A small multi-label image tagger, trained from scratch.
Model: 48-pixel images, arch vit, norm layernorm, activation gelu, moe soft, num experts 16, patch size [6, 6], layers 6, width 384.
Training: muon at rate 0.0055, 24500 steps.
Data: trained on drawings of small networks of dots and links, 195000 training examples, 48.2 epochs.
Rows from expert 13 of block 3, named by matrix and row number. Rows with one number belong to one neuron. Each number is 500 + 50 x the weight over its row's rms, rounded and kept within 0 to 999. All counts start at 0. Numbers have three digits each. After the name is the row's rms in percent of the matrix's.
# up: expert up (model.blocks.3.mlp.up, 16x384x384), inputs 192-383
# down: expert down (model.blocks.3.mlp.down, 16x384x384, transposed), outputs 192-383
up.329 120:526588440580497539473410459516456490555493366444512442493482512539446533565500544437506521444488468529494503528422503551566502530524471501487490445419463486538418413487439428511381480497406392449573438573439541532441508559435482539522580518475432460468475455441487531548517428547554498528536574511515587571496489422473536483477556531522489536500514506591447535429486480382544359539515475547573490449493451548467534395494495477525535471458520479435576418495513503510589545448552569545552498539541512567514547496569438542496463503480448552550604524497480568507489540430507484626
down.329 096:468532542501541538538511513503468474493484506501359546406471511474428491441428576455595469510463385531581459423524490424517560533527535468531458488582437583538546615407508507560485511521474522514508557504506551508508464564448547529460447568475500505370595546498527407615442441454457472444531562565486473479452554439456532536407548456488478527478560553519524537494467512463498504421468486560536555492374483501491522490557569539457486600587554395570557544605482485513565508435523473534539611454537526526504532556498423486492568599472439480494508497442507525533528606490489414496
up.330 089:523498479479542492434512472474540523467507537411511563582495524528553435504494524477524385477498528552480469632475411502484482531517448555522539515602575595497467512498441479527436488598550508510463538541494552488583482470550570565439448508509479552590541508569443504463481471427465545536587455518380471566480506548492549518550523469472532470565543545468414528456417505540464451615490461478494490484573470483530460441551522436489464420458463492531536501489461509477565483462606544478525492436587454559478543453533523455561610533550507452405470520527495498474532493493476516480
down.330 092:607504463440483541454518553495540480511533564531492474552508544640501493498430363516413521599416516509437504520594497493409448551505506495578479429419527508470565564518432594536484459496438470520473532569525517459455539477509398481471465501509453471514429502509504554485370490448548551552502389539553488562526507520520564472466564469496596576442463527520567533502497426559509504436464515453493547399491510546546525481536492427518586580506490511499474573458497454511475544486511453552452471556483560580512485476424501544501550506478478480351465588508357484498570608549526479463
up.331 097:515546498521542422477441555512617537396472487569432588510647511510627456561548536564421450409457520442497585459452447456550467457457512513496505422509554508490510538460420506519499618468563372474538486404520394562429515460487458505618487542535506579604509514516532476533452563506540515543464469456495454548374397423506452436557436412593397469514459509473535456471557487531548514528464470537486425446490522599530498486518528559477494532472536494495427507430460529527374512507427517499500507550428554487582441556457445538469562592595480527501539491613506515514459549509530486507
down.331 093:451445557493528521488548504538415566497479506512508461481479395560480526442450540497607609484395455492461502541574493533592471541481470477554550529507447537468461492492541515572490449478525641512471531589542489513580429475540531486462419463531562607543500410477416432481521370507468492440599520482425592470415571505466542572479545509478529435507501474492377570508548505475486381572530471525482569581466548516560495488587483485518571407536511482506484409492542480568426481446522465562532508485517452475406562575567596580509425390438560522569435509465480516560476536492448527507
up.332 095:557470492608461444562484499483462481451551564538421468573420498576500472496470499497546468489580456490426444409544530523611420487526427492549533534596545581559539509475476470634473555487645496471476399558537492532498539421488489618469493578470501473483392542594496442557484526425472496508522400445509390561483438499473532461571459468537414582546549466496537487462541499486555596423426395488543537496442412510549436449501475579541489520527466541465589445418517540552505455489484488460456506564405504481473576580487465501466442512525473456477431487482490516415468588531525593387
down.332 095:515472519487535517462501531504452559507420446497492497531483482522475471455421437430541487538503517599476454533511575558498453565495560570504548421504368542414548511447572545472439487500388490484554511494532512431577585532481409483632560473491466497525477478507608592555476407548524537528514442512468504481489547574565479503480512449517489387496543501482486612503529466505515476484469534489514540524521418555505511592529468462581485577479506571526499512517494409438480485492542523557454559484445520560498387532561497463494532504486476529369479552554601486486527522462427569468
up.333 093:505548568467510538450509535538505532535604564468531466453459487434473534585570602542524572504532448430545398457438446448442503413548478434527489540640533447522455431539548574486497502582511521495535472525473429465414572531506410519473458504484547541513513464507459485462454495536560511582441468492544440618553452555455444395471507525440464468547494403499509532490430499482472594467560485451501462466499441525510512417585553517454477405586468504443631475572476477446544503521552489548538481591509546561546554458567465526476492480469456512472478432442529407556521494454490479521
down.333 093:459545464511425535507478459481480484489412500525465549536460539539475671395498450503491458523439543448564571587466450461506520501465481462400433510483473458490471469522551407528601438445532585486470590506449614416542533545583447501510545430540450461476400510555515585496561546496529503434477519565410534429507585417414531552526565522511607479520574447467544529483507544506526499442489488511582484486478564535491469477506555505540460590397534420477520434514494473471469497590502446494426424415584480405473439538569501511439471533580557553543496572493572532501461527586442535511
up.334 096:393477527487464559496459580527462480485499474517430565458562559436580448408435512470440524427531441485581482511539458426579428525510434491466493497549455508460438466473445454537491461430579462535490517564590554444481582452580492519515497544437489515490514549533492445470581526468567526426522386581471597589579461566484548556507545456522554509497434503487449462426474408482524474532459522554500504520541467505456373465519471494476487451472450531425530429488546488610528557479432557475502550491608482570459538451518550496543593422535559564533608509499499509421530499511468570507
down.334 112:442460486524515471493445484434500529444565452427479491569413426444594540460485402475448551480462417426480485482549472517443450561499514570486512553438547528443530615659493509579453506524612585580425449509469538520528490557504478522487430460453544532522502464486428515464466520462435486592502526545496411542500511475525466540574446490594523454475557427432564374446579522551506521410465489510453497469463457508562437489478475491509466482558495617585514620458457443498501457518431477531492499517480555474523485427518446420468507607461548564516544474460412464544549470456475502534
up.335 094:483571566486449481438574491524549439535489471474538535431511584597500487399472483467505419465492499472445504483501477450410474473481482513502508555566507508516477534525512465615491481583493517535546455449457494506487468437539485527413363431556536386388496453495522540478505587496547595458519499561584513520485502548577518623532541458487394606465565431466494463462505583497492425481546525500411467378453588541466566497539524478486534442444436563558455504433489458534521546455536446480567553447437474463497544462507600577530492618433401540422507543445512467486551573593503465457
down.335 106:502429401400542472500505451443556478504562479499483529604473485474550522515405427526526515483386518510547570451574559510429411527523460561566569524485553460526512500416567479513456517501497492476465447545509550467545531555483398428496500509494561480518529516599541469531460385451477465521445530494527536527469519539536524504468534527597565424487502471631485574511471536597527467499463457554482583507470506426539520571480469445551532526533615505513488447529507448451533380465521616551532539588538597525551596505497477578457528469534561523473503532474428536468503482440453450536
up.336 096:537512434479500464512493419546460469460534489494467555448492492356455615572467505479579569438501435473534431451503404493498453542558553538558490425415536574505394481484564485454403500536490484521508550543596481596480489524540452566439527576471541617520465523471400501468466472450474552548495421550533528607549438454486490512500489573444457387584513537511534466559371510462504505412528525444542518555570495488532478513525538491501512428501464459484539453603582499369505544493428371498479478540484545446478503474493478533451475577420520430506493420505524553524463535474470559423
down.336 084:458563470571465508430482568477549471525472531572492467509500443583479454556455471589489507442529511451516523528515535561498551451541469519540491520534496426574583499494520566515488561505541467542332519477433578463521449475499450383516489479439485492448530418561417509522478539587458552595427477494467497497431543544492475585560516521467491486518428467510480531549480517560481465452514556543459551565457477512306488579424644485536488470507530458521564510504449480562495523605592488438481467461526521476426506483598439516483491482471549483602478502491483506441466497591525436509
up.337 106:482427552529488494480421573477553525504519541491582405467517474470426450483525519459457528464494478474493586437529495488468426510464549496495525458531568532511574541470502532444470558503502478440466442516542486525440453516521638483601506494539488529470439522436498534559604515623463375595461469462442496444448487538463549516511417532511448459490441527517448423531627490579560509623553489510502544430502431500483479498496469554452542451474498538416444577511540422504484530493470426458522461554477543474517514568504419541524559521616477412528571538536517448440490407444504553538
down.337 094:460429538528471461535499504541565550459515445366536467467562434550520404474563475425466459532564463545509601547575490392525463480509538624516619473474465452535537509501508534556551528491482541514573491500427505518440485484565430461408515461540491505501488481580482491446545478457475484457479532417661581438509536503554440487362530517561408450474413528551503466492510489410413512502471532454437516399528481543536475525491418495443461476456483545501491505405424504383605467436484416580543470507525480521472530417542487469352544507433506480543584462549445536514488454433587530540
up.338 107:532436507451501596528534560537522527473480467557482421460544531488526544435388529539540493483541559482503482470457465458442408500492472596516469610513584509431467445458452533499411494519485507495467550602525492498494549446504548487520584543610432507517497438508398522381460500525483514478566538459452504499450517453486515432460518386510477467526496550598487659456526494500532461522517483463536480479519508463547583501481479494486532535552555586538538434597545527484515510466429471457457600599472521469339537491486491541542524515486427437494561525535500493508497442419443391525
down.338 102:549564464518476497496482560471458581482494557530594466512472477548493549485540546506522483462507524491535512495593491415627539486518490397489470541490539447503466486480506531434451409541488486499524511565343445516507510509505501459491552554405541455425480525457474474525569507507536524406518460530521547376576507406510489534461407438533449427529417510519459489512475571527402546531538562425481611453522444445543465534479532575498527452497542479461499493430472426391534452502488459443517537420495407471415537635493376548579406483485569571461534505493484547513472530519540581533
up.339 118:367470472487439446454578501548536561436586433490452587525473543540486545477511503535455548526435480447460526552504557442465591426470503457496536417438450517476513506448523389405618400473399485387468527428574492429499544525441540512472542527485466542443534476629510439461463427463452468538598616523517485502568627514627525602506452529482535642499528574482502488532491584524595461561414577540453413450537515564519550433439436453460505488464498501487585555550435537444462532492532620506439553389458443525462496455487493529451555562399510523513538554544416601470502488458443517515
down.339 115:521477504430488466521508399453475625479502517412440530497520498539533396549522481357507548502601525536501546475526537461507478454436444551497438428538467566510506461479510529484471447542530471500431447505472544520507492505466527436466469470554498501535524575485612473623455452556610426528575558600562579489555404475382503556458492486487502581488503491501547477523523492493525496463454510459504442455498433519564458397469423480547539578463465479523602445421484550518444508452508496530568427442582539459497517470443561538582442541532528522415532568547505541523587459477505538508
up.340 052:511464491518523463532499558555509439518606610589491452540498536505458426476472512536520490489442505439471418551442471371520475534445540545524555487559472501485468478509448471438546478472523401511496527440445575461398617601580487573469460519396499582537559480522393573465450552420522466576453542510528474490437516582496438469461565494462434586448520482531531475465475504493487553543468552453437515507556517408487515519526444545497474521564543474491563523575500427488526589480550446493558579454522408507437515427507453520510522554491417488535444509520425547372521454497527419441
down.340 057:462610496524474515488502500600501576535463408503481517437524473461488541538623490465495557516513491468460536547589566468460465471455410562631418553513459492498467484449419491511485560439406612467483507440480481497523395525493433494530486543431629506531527520521411474530501475501552562492416530525610462451490443510566445488548602545536473473455390528466452460505510556567530505490394516456548572508395389546591487436553493444391559511439525490542527495458500562467446482476494598462503531441499509509480497473425492438430380593493493515451574563416448401472479450505437556511
up.341 095:471512478530525534538499537391566441494508426567570440487514524474484559462446578477468484525558537520568438582428509467438505445411462569533520531501514546410462505506405466569388466487424492480493511499476535405476491430516508536479569519487471451477500548521397523499443584491461508459437502435445553502598462472459477439487486422425411488512486579479589549448469591444620480528418515571551535525375478486572500512541448484471514494508501458422503493547458597404529517408595516425441464456526478457452437531487514562569531492405483433502470518412515517574481509568449401500
down.341 089:490468555532472449556480436575434537553549490488421544499547590477576527498489534486477522567453511488512531445630501448533470474584478407486504548454502475482564540529536477403548481477571464503553450538429540509485495540464472532559480576416568424530593450494480478497464454522513643510618464530415470507436486528481430546571517507493568581478494433514420570440453453479473427519489434453549535447547419495364455574519536531513494518518482542473556460501517456482503600559537524513463534517479473486486501519525546512521467509438473551472530515615448477514560529567529499534
up.342 106:527604533490565528487563527545415482526475464524493476482571442513467453533399517424541506481525506498522505502520458509509469469526488559452419396380530473462419493518486421450519544452489408557492442549488372438454542525530480444519552502474461459500534438513455533491565527461515470470482557403480533538648447403455495560484592590487529380552502456486543474536577589530503466577510497547504434529505474567471492468468571455594533556509510435556443450523539611554570538580557433485612640547555444546557551471553479439487520463466419479479556484505511496465402590446518423587
down.342 093:502434590536497541551513460467557483561463532523479515474513591510446542516431476509485482485510456384456484507461491544494487440552476460600512579461576486481464542441506401538540471559580576513448436638575535458556428467541476420558543459537586450430576398471497431545413514440492566507519559514540437497516493431458486554446471567444480522459459593494478572599474495414517491547464538455495518475420486481586532496511520446458518473571454493582503541523450473521539433491508436550534480406501480523508429524426546557570423590538474521480542500457423491509490572510481393531
up.343 096:456439485461445491511457516496573512464467464598557528517443484470472504510528459561467414495458507502496502537476500424495508460575561489510502530574488615539516559362501564562452503577464497516566521491419505501448384444563578601529515520455422461521489508530488492528481556521411580466511504480523470619462595494379513488477465481456506544467474557546422459459490440446423557484488508464500472564555542500471427506560520522487432463602443482464522598561467486500432546488551497453545454447462441511520480534489470504528472451498466459549537467504464539516567556489480523546
down.343 091:538521483478491574507595520500509572476433568503493443569453555500477468494560466513504472456508555583531581443544463494481505411518472474513516513450488447473513465506525511533621414524539528504577546406568511585525543551437487404424398501477496485550403555470592554336464505523587464574439437455445452551508484590546373493475502498474477340559507480585527573471442484443561487548459482551491547546476500481510471477496491529469476499544544447501508535491536527477576465546482563488489496496576461509431478327575505514470522432535489497546582401434419515550532532472533527515
up.344 087:542513560528502502491507487451463524475558576453501532411533531487539522493582524470525552471403455527463506466471488507462398426490545532547549609497534458484570536513495503454556542445619517483547588490564582509541487458514561445492488636450461476508473475565518587558650473504498608548513493442532514514344484504538461506491526474542530430548530544497457557481503492518458466505454567511556509390509510482449473555446401445519531459476504527457455426493483538500453412498455543529372507457463474419556515523444496490408551464576514440540529453557505573539536510477483533505
down.344 090:555519546457552532611473488528495582533528504651511481532354459505595501549520470576386520524491467489480364470537435509521560551432490519490424431416531514441508519548583610560485496502432432521501642481488546480513502449529527563504544435471511593460512419497550416448499496500482478545470484543493515537470468528529443398469544473480487508481416521516530463475516577453564565418466493536454430534543472489547487406556457576485546533443440531519517444491554491368530604537458464481502516479536440484354525529511524461539502593551488518575453466552413546573463400524470476467
up.345 095:523603468471511498574566488471506567606424529517463486552551493515488499503536486466473487550472558587533615447509506478539552569527515476533531570521451583465577490496435474503521564559478545500544432529452560485471483520544517476507478538445429505509567559495477553505450425471542510515440431443508478453507552354522415510458481606384510493472511565559497447466470417502429479405480487439456511547550463546448485451535510497541469436517415401552458433507439479525487577590467474497493451581506451491454463526579562553548515424523548459478541416529504474566390457550639470560
down.345 088:532521450605445466525509427459497495511515586554556544482557493488555552514495502466425581509459630464418575451511474474522478388594496461536503559506498481467489501483510560442491403418495508500506489456496458483458397437509570449523452445532566456479516500498424525467495484519510567495569550551415544477623519563393440501504522534416469496496586563623497460495590418414501566398476467483470548473434490501443546523549546463531465458500485522509538532417520490443457453497467453509564506406492531498412589426525427456467463488448461574541495433461427484506539601603388616471